{"arch": "ecapa_tdnn", "train_examples": 39062, "n_mels": 80, "norm": "batchnorm", "init": "trunc_normal_002", "max_precond_dim": 1536}
Rows from block 5, named by matrix and row number. Each number is 50 + 10 x the weight over its row's rms, rounded and kept within 0 to 99. All counts start at 0. After the name is the row's rms in percent of the matrix's.
# c10: first pointwise conv (model.blocks.5.c1.0.weight, 256x256x1), inputs 128-255
c10.46 086:35 73 39 46 34 49 56 62 47 40 62 49 47 44 55 64 48 54 49 67 31 51 46 48 71 52 49 68 51 31 45 51 31 56 55 44 55 50 61 80 48 38 44 53 49 47 49 34 45 51 52 89 31 53 63 60 54 44 67 48 49 58 43 60 50 50 51 47 59 60 50 49 54 60 44 67 50 50 54 65 44 43 52 48 41 48 54 43 49 28 49 56 45 45 41 65 41 47 49 46 34 23 43 41 53 61 48 36 44 48 49 63 51 68 37 30 46 50 38 47 37 60 62 37 41 65 45 33
c10.47 094:71 45 60 51 39 68 36 37 55 34 38 61 53 45 42 31 53 56 50 56 68 52 64 52 43 58 58 57 65 48 53 47 54 53 56 51 46 38 52 52 70 39 70 69 56 56 49 61 52 53 56 37 46 67 56 40 41 24 44 45 50 41 48 48 49 49 53 56 49 54 48 58 79 47 42 46 47 42 55 33 48 44 54 56 37 48 52 28 57 72 31 41 47 53 48 59 68 55 64 33 44 38 49 43 46 51 49 33 49 26 52 61 52 58 40 62 46 47 47 41 44 45 56 42 53 63 47 43
c10.48 099:57 46 52 54 63 36 78 39 57 55 35 49 39 35 57 47 46 68 27 45 36 51 36 37 55 48 51 68 32 59 63 57 45 54 60 52 38 65 58 48 67 51 61 31 32 40 47 55 39 45 54 42 26 49 52 44 49 47 34 60 57 40 51 57 44 69 33 45 36 56 58 58 33 41 58 62 42 57 40 55 53 51 46 45 40 43 51 57 44 44 39 71 30 58 42 40 64 33 63 57 41 52 61 46 34 48 51 47 67 52 27 62 40 30 44 56 44 57 50 44 75 39 61 47 48 57 57 46
c10.49 102:48 54 57 63 62 40 60 50 47 44 45 46 40 38 33 61 42 31 62 57 45 45 63 63 46 55 36 42 50 57 45 45 43 50 46 68 43 56 57 56 55 47 51 58 49 51 41 62 56 35 40 67 43 49 47 51 45 38 50 46 45 36 57 40 49 60 56 63 63 65 37 55 65 50 56 65 24 48 52 28 66 64 56 64 40 52 39 57 46 36 43 55 52 63 46 63 54 51 54 56 47 41 53 36 37 55 43 46 68 43 50 46 39 48 43 41 45 42 64 61 48 63 59 43 32 55 47 64
c10.50 100:54 59 46 61 52 57 39 43 64 45 54 51 57 52 67 55 58 44 49 25 63 37 50 54 42 47 56 59 66 53 63 57 58 53 56 53 41 58 44 43 67 59 58 52 37 40 60 46 40 38 55 58 63 00 56 50 49 70 63 55 53 45 60 35 66 34 42 55 32 59 36 58 75 52 54 42 34 32 56 36 42 62 46 51 54 46 47 53 68 53 43 69 55 51 52 48 59 43 60 68 33 37 40 53 52 49 50 48 46 53 63 56 42 50 47 37 44 31 43 46 53 41 36 53 52 39 53 58
c10.51 104:62 66 39 47 54 56 36 58 35 55 58 49 45 57 53 47 52 47 60 59 45 39 50 47 30 53 52 60 46 41 44 53 45 57 51 64 53 70 38 44 63 38 41 54 55 41 63 60 54 47 67 41 55 44 48 61 47 59 42 58 45 55 39 51 59 64 47 44 53 58 40 53 56 28 54 61 33 52 61 69 49 45 65 38 39 49 49 43 39 41 38 57 56 52 43 50 68 58 51 45 25 43 64 48 78 67 37 36 56 47 62 70 38 55 68 49 49 45 69 49 47 40 40 49 53 69 45 54
c10.52 096:64 54 59 43 30 65 47 39 39 39 55 46 52 52 53 47 57 78 44 51 47 54 36 41 68 45 43 46 50 63 63 57 41 46 63 53 54 51 69 38 40 30 42 47 53 59 58 55 61 50 33 52 66 35 54 38 40 42 46 55 61 39 49 66 46 37 50 45 65 67 55 53 52 44 43 41 55 32 40 64 44 56 28 59 50 44 58 32 61 64 43 52 53 47 53 41 61 49 78 56 48 53 57 53 16 50 44 29 41 52 59 59 45 42 69 42 38 48 55 38 66 32 39 37 38 52 48 57
c10.53 102:45 62 47 42 61 51 35 27 51 46 53 46 57 56 77 52 51 60 52 42 64 57 40 65 69 52 36 41 39 48 51 43 53 47 51 65 37 36 62 58 40 65 48 46 51 54 50 39 47 45 54 48 54 33 48 69 63 33 52 41 55 50 27 53 48 42 41 41 57 38 49 58 32 43 51 56 43 50 56 61 40 65 44 33 52 43 32 54 48 47 39 46 62 39 51 72 59 50 38 63 51 31 54 44 56 58 57 46 53 54 44 47 47 38 54 65 43 61 43 49 46 41 35 47 41 40 47 42
c10.54 094:40 59 45 36 46 31 32 39 59 66 38 45 67 37 60 48 45 37 55 50 44 33 48 37 45 53 48 44 53 45 56 53 40 38 42 46 48 82 24 34 46 40 57 46 51 41 35 34 43 46 59 79 30 61 42 57 54 60 33 48 32 49 57 60 48 44 46 33 55 41 39 39 54 44 31 40 66 49 50 67 31 50 45 55 49 49 41 71 66 53 62 59 42 52 59 48 53 58 61 44 37 64 58 41 42 51 51 42 49 46 42 58 42 59 42 44 53 47 48 42 65 61 46 52 51 50 33 56
c10.55 095:49 43 47 38 69 46 34 48 41 48 45 44 47 61 55 46 54 58 39 49 57 87 60 53 57 50 44 55 62 56 55 53 49 64 46 41 46 45 49 51 47 38 43 28 40 34 33 57 40 63 77 48 56 52 59 38 39 63 49 47 51 48 54 43 38 46 46 38 79 53 52 47 58 50 50 17 43 44 44 52 41 41 55 51 43 31 35 48 43 50 50 88 44 47 51 64 66 66 44 39 43 45 49 49 45 49 62 38 47 43 51 64 66 71 36 40 41 47 61 36 47 54 59 49 54 59 60 44
c10.56 102:54 57 48 57 62 54 47 48 49 59 55 60 34 56 46 20 39 46 60 53 46 62 35 48 58 36 43 38 53 35 41 65 68 51 58 61 52 65 46 24 32 42 48 43 65 44 50 62 35 37 48 24 53 48 54 46 37 46 54 52 43 39 42 39 67 51 49 58 49 45 56 44 62 48 45 64 50 50 47 39 50 66 49 50 47 36 53 50 46 53 64 47 49 41 46 71 40 48 66 40 39 42 63 41 60 57 57 67 48 45 42 55 47 71 52 63 48 29 53 51 33 54 58 46 36 64 56 61
c10.57 095:63 52 49 40 48 62 28 60 42 55 51 54 54 45 50 56 39 52 46 43 58 44 49 53 49 54 42 51 55 44 52 46 36 43 65 53 54 30 38 71 47 62 48 51 42 59 56 35 62 38 40 69 63 54 48 43 57 61 36 55 63 45 32 32 47 48 45 47 45 48 49 37 55 34 57 50 53 51 61 47 48 49 46 59 56 20 42 47 55 50 42 56 44 47 60 61 46 33 64 49 52 63 50 45 57 61 45 55 40 44 53 49 49 46 61 53 46 90 49 63 51 49 53 61 38 43 49 40